Rows from block 5 of the decoder of a small segmentation model, named by matrix and row number. Rows with one number belong to one channel. Each number is 200 + 30 x the weight over its row's rms, rounded and kept within 0 to 999. All counts start at 0.
After each channel's rows are labels from the 100 images, of 14976, where the channel reaches its highest value: "lies over" is the class under the peak. Only what is clearly more common there than usual is listed. The data: scattered letters and digits in many colours. In brackets: how many of the 100, against the usual share in percent.
# convs0: first 3x3 conv (decoder.decb.1.0.convs.0.weight, 128x128x3x3, each kernel summed), inputs 0-63
# convs1: second 3x3 conv (decoder.decb.1.0.convs.1.weight, 128x128x3x3, transposed, each kernel summed), outputs 0-63

convs0.106,187,222,195,258,207,222,224,235,192,169,244,168,168,212,218,177,197,223,174,176,237,171,201,236,204,198,204,193,229,216,176,212,268,218,183,227,235,228,196,248,228,170,240,124,173,227,174,207,221,219,186,178,215,153,188,164,264,196,167,156,171,185,237,189
convs1.106,206,196,226,208,216,171,234,210,189,221,198,179,193,182,234,171,174,205,218,221,165,277,175,154,170,207,230,196,165,202,240,188,195,181,198,201,187,170,231,165,218,231,185,204,168,222,239,180,190,148,208,228,188,240,217,258,179,196,178,269,217,196,72,215
lies over: N (30 vs 0.1)

convs0.20,183,212,197,217,189,219,189,157,194,191,182,211,239,207,187,209,189,193,181,214,220,220,143,216,208,178,235,233,238,216,233,202,201,145,146,189,250,150,220,208,181,187,223,172,223,213,194,240,262,185,208,231,234,212,233,186,178,209,174,202,204,235,228,196
convs1.20,222,192,223,172,187,165,196,230,184,172,190,204,190,174,222,190,219,179,199,212,238,204,236,212,199,218,198,119,185,155,184,189,167,261,177,203,186,246,199,239,228,199,177,236,217,171,209,118,184,206,226,217,170,200,137,197,216,172,200,187,184,194,190,213
lies over: N (49 vs 0.1); M (29 vs 0.2)

convs0.115,207,202,132,238,177,195,162,249,210,168,169,183,154,191,184,190,192,230,219,216,213,168,204,146,176,186,240,213,220,190,159,178,240,207,188,279,192,181,191,218,196,217,237,232,165,200,196,217,150,176,177,217,211,211,190,171,183,245,215,228,224,191,242,204
convs1.115,194,171,176,187,215,173,207,175,234,249,240,188,215,225,179,195,167,173,230,198,173,238,248,202,228,285,189,179,152,187,172,160,146,200,175,177,201,207,192,161,194,206,154,184,232,221,260,246,211,202,207,244,205,189,185,211,213,192,213,156,192,184,177,180
lies over: T (25 vs 0.1)

convs0.94,174,222,174,180,246,176,226,160,131,163,242,201,207,196,148,157,202,183,183,200,231,183,193,164,173,181,144,132,220,200,208,208,168,170,172,233,222,151,187,198,195,282,194,219,250,195,201,237,266,181,154,212,182,241,203,206,215,244,178,153,211,232,226,172
convs1.94,221,220,190,179,163,194,202,221,190,227,168,224,210,154,225,204,215,246,211,168,128,171,214,201,222,247,229,248,168,178,241,193,214,198,246,179,200,203,192,205,194,173,187,171,120,225,197,168,152,203,218,174,226,152,216,195,191,162,189,221,167,180,174,190
lies over: K (53 vs 0.1); X (31 vs 0.1)

convs0.13,170,179,201,229,249,178,195,240,187,213,165,194,239,139,202,214,206,169,247,116,213,214,197,197,196,253,198,258,140,205,182,194,179,200,176,193,150,191,133,198,204,129,194,198,214,235,205,151,172,173,210,214,235,168,201,185,245,211,235,223,202,244,136,209
convs1.13,227,190,248,214,189,217,182,148,202,193,236,180,164,263,214,168,206,208,184,227,191,177,163,175,200,119,192,178,262,210,240,181,165,245,205,255,216,197,240,241,189,237,195,158,190,177,203,221,262,216,184,194,170,207,198,173,188,176,187,229,193,186,250,194
lies over: V (25 vs 0.1)

convs0.15,252,140,197,151,204,205,189,179,173,231,220,199,153,186,156,204,222,196,189,158,206,204,197,213,179,198,228,179,192,204,189,213,221,203,214,191,133,191,210,179,163,248,232,204,189,213,189,167,198,269,180,239,222,162,161,219,147,232,277,213,241,222,167,159
convs1.15,200,255,154,235,245,198,216,223,175,197,197,239,208,199,237,222,183,175,219,171,182,234,229,209,196,221,178,234,236,201,204,218,165,183,162,195,244,186,184,235,219,145,209,226,202,200,247,221,269,115,161,176,232,225,208,163,197,182,171,204,192,236,184,168
lies over: M (32 vs 0.2)

convs0.120,199,223,173,182,200,208,231,188,169,174,204,132,167,207,241,212,218,185,140,173,249,143,232,189,158,174,226,160,205,192,163,190,169,228,178,207,175,207,172,125,168,172,235,251,203,214,178,222,232,171,180,172,210,204,200,192,216,169,167,201,233,241,254,218
convs1.120,199,180,184,192,210,168,185,229,217,234,151,260,193,213,204,206,263,207,254,280,169,229,206,169,211,222,190,229,215,180,219,178,237,159,214,185,183,115,217,226,216,210,187,203,201,251,219,113,203,204,200,264,220,225,234,241,200,225,220,221,186,198,137,225
lies over: H (46 vs 0.1)

convs0.114,206,190,172,177,211,189,187,230,221,237,276,185,197,178,218,170,214,186,199,157,216,212,171,234,206,191,150,256,220,204,288,185,183,235,161,163,237,151,154,169,185,244,223,139,222,179,204,176,196,193,201,192,216,189,184,198,198,134,199,182,231,164,194,176
convs1.114,185,181,227,205,191,217,188,169,187,183,198,226,217,180,160,266,183,209,173,227,244,146,188,188,134,217,258,157,148,170,57,204,187,155,204,223,176,207,199,215,224,197,229,239,178,189,176,214,175,171,176,188,158,230,230,210,214,227,235,239,186,198,219,202
lies over: Q (27 vs 0.1)

convs0.5,228,204,215,184,232,158,191,212,148,224,242,209,204,208,191,218,216,182,226,201,220,267,209,235,251,189,186,224,190,191,148,148,253,197,205,132,183,263,191,173,189,225,182,187,225,180,231,204,211,185,178,176,195,196,256,272,243,172,162,190,206,197,153,221
convs1.5,208,172,170,190,151,196,252,256,207,222,193,181,204,182,221,240,210,200,178,214,224,185,153,191,191,197,234,190,209,217,234,203,257,179,170,185,205,188,192,176,206,179,287,188,179,177,203,228,162,219,165,200,204,203,144,222,148,226,197,199,235,198,208,134
lies over: 2 (34 vs 0.1)

convs0.65,181,189,209,198,196,169,199,201,256,143,252,200,147,210,199,251,198,227,198,191,181,185,247,183,203,193,203,161,272,216,192,196,201,207,234,191,224,204,210,195,221,231,170,185,248,242,180,207,227,212,168,181,235,208,140,207,211,186,219,155,233,196,244,192
convs1.65,223,231,180,219,210,186,270,132,164,255,149,190,209,182,201,171,193,193,186,210,215,192,206,199,199,165,178,232,192,146,161,212,232,216,188,249,170,195,190,199,176,178,222,206,151,210,225,263,187,218,229,226,162,222,219,251,218,230,163,256,185,195,182,207
lies over: T (25 vs 0.1)

convs0.110,178,194,131,207,196,223,174,239,154,175,204,202,196,205,218,263,160,212,187,128,256,132,199,197,191,222,200,143,216,168,238,183,195,225,206,179,185,221,235,213,179,214,234,159,159,202,222,195,197,188,195,171,203,126,257,232,228,243,188,179,180,231,168,230
convs1.110,163,206,225,218,167,167,203,143,199,197,243,189,183,200,152,161,245,190,205,221,195,245,172,228,178,188,221,204,199,197,223,214,232,177,194,209,245,224,176,222,222,187,175,215,250,180,199,192,252,264,200,211,242,237,184,144,189,194,235,198,168,190,235,202
lies over: H (25 vs 0.1)

convs0.71,191,195,202,272,204,205,229,203,210,177,198,204,207,211,163,249,244,218,143,181,218,174,230,189,166,185,237,157,184,205,170,216,238,159,170,239,195,139,205,207,204,187,204,176,171,175,192,223,237,201,190,286,158,229,193,207,217,235,210,211,202,220,189,170
convs1.71,227,250,195,201,195,171,208,215,158,202,232,106,192,181,186,161,199,200,216,196,224,239,189,199,172,192,147,232,187,178,220,188,186,220,215,191,174,224,208,219,225,203,229,149,191,210,209,199,200,230,189,181,220,185,194,160,193,198,202,243,219,199,225,246
lies over: N (27 vs 0.1)

convs0.124,186,213,161,168,160,186,208,224,188,148,221,159,208,183,228,188,203,198,192,166,200,147,226,204,176,181,166,239,220,192,133,189,214,219,215,137,229,275,206,148,203,166,205,203,222,263,196,184,184,177,202,185,221,191,176,147,139,218,194,208,177,220,214,198
convs1.124,206,227,245,203,186,213,199,201,182,225,198,202,216,227,217,213,218,207,233,201,259,224,182,200,231,201,196,166,179,167,240,221,159,200,197,198,232,226,206,231,195,196,151,207,194,192,202,167,180,234,175,198,210,223,256,199,176,205,204,232,176,185,180,182
lies over: K (30 vs 0.1)

convs0.41,217,188,237,202,183,185,189,214,176,209,214,162,208,211,203,196,173,221,195,160,185,154,196,239,173,230,205,178,210,180,192,194,209,196,197,202,216,227,262,199,217,202,175,185,197,209,243,190,222,186,228,170,210,178,233,242,206,233,200,180,182,169,193,188
convs1.41,170,213,162,186,252,199,243,193,169,155,189,212,171,236,186,181,262,178,177,198,265,264,214,189,228,159,188,198,239,214,214,194,175,199,200,204,195,215,146,175,180,169,159,174,218,212,191,216,189,249,178,209,222,227,190,173,185,197,166,223,211,239,196,185
lies over: H (47 vs 0.1)

convs0.70,161,199,172,173,167,180,212,202,175,173,172,139,210,162,224,217,228,214,203,213,169,150,200,274,217,175,235,205,188,206,147,192,208,211,196,138,230,271,162,208,210,221,220,134,177,215,206,150,219,239,219,189,239,219,189,240,148,174,211,193,188,226,200,210
convs1.70,229,212,228,195,203,215,218,238,196,187,206,235,212,209,196,178,200,160,239,172,265,235,151,160,177,155,209,231,242,218,246,207,280,197,205,186,228,198,218,173,175,205,190,214,217,165,206,183,189,164,190,259,162,175,272,192,270,253,228,203,185,234,253,218
lies over: L (32 vs 0.1)

convs0.89,168,158,235,173,149,190,153,203,174,178,238,181,200,148,193,192,186,194,243,216,184,203,185,188,160,187,235,148,200,234,214,191,261,213,178,220,127,146,218,221,194,227,187,211,163,152,198,166,204,184,238,167,194,176,238,177,177,238,175,156,204,209,194,188
convs1.89,217,221,193,245,217,203,236,170,194,218,171,235,213,191,231,163,186,192,195,205,131,198,178,209,283,231,139,225,220,178,210,216,161,197,178,197,219,216,199,182,183,174,204,217,230,233,201,168,237,185,182,219,255,200,200,199,207,191,228,235,164,256,213,218
lies over: M (71 vs 0.2)

convs0.25,207,206,196,215,246,190,187,127,196,197,189,206,199,248,194,200,144,199,198,206,172,146,212,189,202,162,191,171,155,191,137,215,192,189,163,181,190,238,209,221,202,195,195,214,201,212,229,187,173,218,114,219,201,153,245,163,203,221,161,175,149,242,184,224
convs1.25,216,216,177,206,155,206,213,209,191,174,195,180,207,110,167,208,174,203,159,173,304,171,206,195,176,223,212,173,188,188,181,204,200,221,240,227,215,185,194,203,181,174,222,215,189,173,180,261,183,180,204,184,221,252,181,216,217,200,206,227,234,198,152,150
lies over: K (28 vs 0.1)

convs0.75,248,232,219,266,168,191,215,211,222,250,219,228,166,173,235,198,192,232,159,211,197,127,234,229,198,153,190,246,180,192,206,193,196,171,188,163,200,200,190,228,253,191,222,152,243,236,180,177,164,198,184,182,191,257,222,154,240,181,177,220,178,189,199,205
convs1.75,177,176,164,184,248,199,195,179,207,220,170,218,194,216,186,144,209,172,265,194,218,266,212,187,211,204,193,160,203,187,185,186,135,182,180,249,200,198,250,202,133,172,106,197,193,174,214,264,244,201,174,216,164,183,101,181,183,204,186,188,144,204,263,189
lies over: T (62 vs 0.1)

convs0.37,207,207,206,270,202,186,187,213,191,169,173,221,225,141,186,210,222,222,171,183,207,184,164,163,190,196,156,209,211,146,201,179,197,181,187,290,169,176,171,206,186,238,240,189,189,173,180,151,201,192,164,259,201,178,141,202,197,240,191,215,184,160,197,204
convs1.37,177,242,250,164,136,197,186,206,183,230,208,154,178,257,209,185,211,187,167,191,186,234,201,210,253,191,183,198,197,205,212,201,170,246,233,138,200,231,211,221,223,168,194,227,172,169,194,193,238,172,163,171,216,268,300,151,189,186,256,238,196,210,174,185
lies over: S (31 vs 0.1)

convs0.21,225,198,213,154,209,203,235,177,205,205,245,198,189,248,205,113,204,243,237,182,192,247,192,232,189,264,153,168,171,188,132,221,192,202,230,212,176,200,238,264,237,183,216,213,160,215,188,168,159,218,241,186,207,157,175,203,219,191,192,219,178,204,213,235
convs1.21,179,184,175,236,241,205,183,188,213,197,151,169,214,170,200,182,198,149,146,176,165,153,220,163,209,156,222,227,186,235,223,179,142,196,160,231,177,225,160,189,166,186,228,207,222,181,198,236,236,168,186,191,213,260,224,269,189,228,212,197,187,214,182,185
lies over: T (25 vs 0.1)

convs0.122,226,234,204,223,226,201,253,160,160,167,211,183,240,134,218,226,207,198,176,167,215,202,135,174,160,179,215,233,215,184,183,192,165,196,150,251,178,147,148,174,196,215,211,178,207,222,212,149,255,240,200,238,209,153,223,200,228,205,223,221,194,118,187,264
convs1.122,182,166,221,196,167,198,144,217,197,178,210,188,174,258,180,231,236,204,193,193,208,168,237,213,168,165,214,207,196,223,264,217,231,198,210,191,170,195,288,196,212,187,249,217,187,175,197,229,128,171,187,158,212,216,146,226,207,223,181,181,223,243,175,176
lies over: N (39 vs 0.1)

convs0.127,243,179,232,175,183,212,192,181,187,214,191,224,221,177,263,175,210,210,210,201,220,164,186,179,159,197,175,228,235,220,165,186,104,224,204,188,177,169,198,224,187,208,215,209,187,235,208,200,205,150,182,206,199,166,154,200,187,186,182,239,188,148,126,213
convs1.127,206,198,168,217,227,202,224,242,208,190,206,152,167,207,160,212,207,206,186,209,243,208,274,196,187,172,185,192,199,190,216,194,252,231,188,185,229,231,195,187,205,209,198,183,225,202,195,165,172,233,181,231,228,222,172,171,153,208,215,144,205,225,209,224
lies over: 6 (25 vs 0.1)

convs0.45,228,246,237,202,114,186,195,234,163,163,186,197,170,158,231,162,179,197,217,208,296,227,217,235,132,128,178,226,229,176,234,204,187,199,193,189,251,209,215,188,197,190,158,180,180,209,195,193,186,190,204,213,218,126,176,167,223,235,189,212,175,230,196,176
convs1.45,198,165,145,178,280,199,236,199,236,207,211,185,204,224,184,244,214,166,168,154,111,132,186,198,217,223,239,160,210,217,139,199,212,216,171,191,157,209,170,220,178,205,191,202,245,182,203,192,179,209,180,190,178,251,199,214,204,169,170,198,202,207,190,219
lies over: K (43 vs 0.1)

convs0.121,193,190,176,230,191,228,189,212,205,177,244,192,148,158,226,196,238,187,199,200,236,199,214,241,131,260,213,224,221,194,116,220,226,264,191,196,150,172,169,215,194,226,156,208,194,215,237,207,233,175,212,222,236,202,230,172,219,157,231,174,179,195,163,182
convs1.121,195,162,259,183,169,176,178,242,180,195,177,199,230,182,191,206,186,171,198,199,166,204,169,205,184,153,207,200,155,201,275,187,192,135,200,209,223,214,219,202,249,233,190,143,225,170,196,185,242,221,162,199,194,169,182,193,171,189,160,211,201,201,228,223
lies over: N (42 vs 0.1)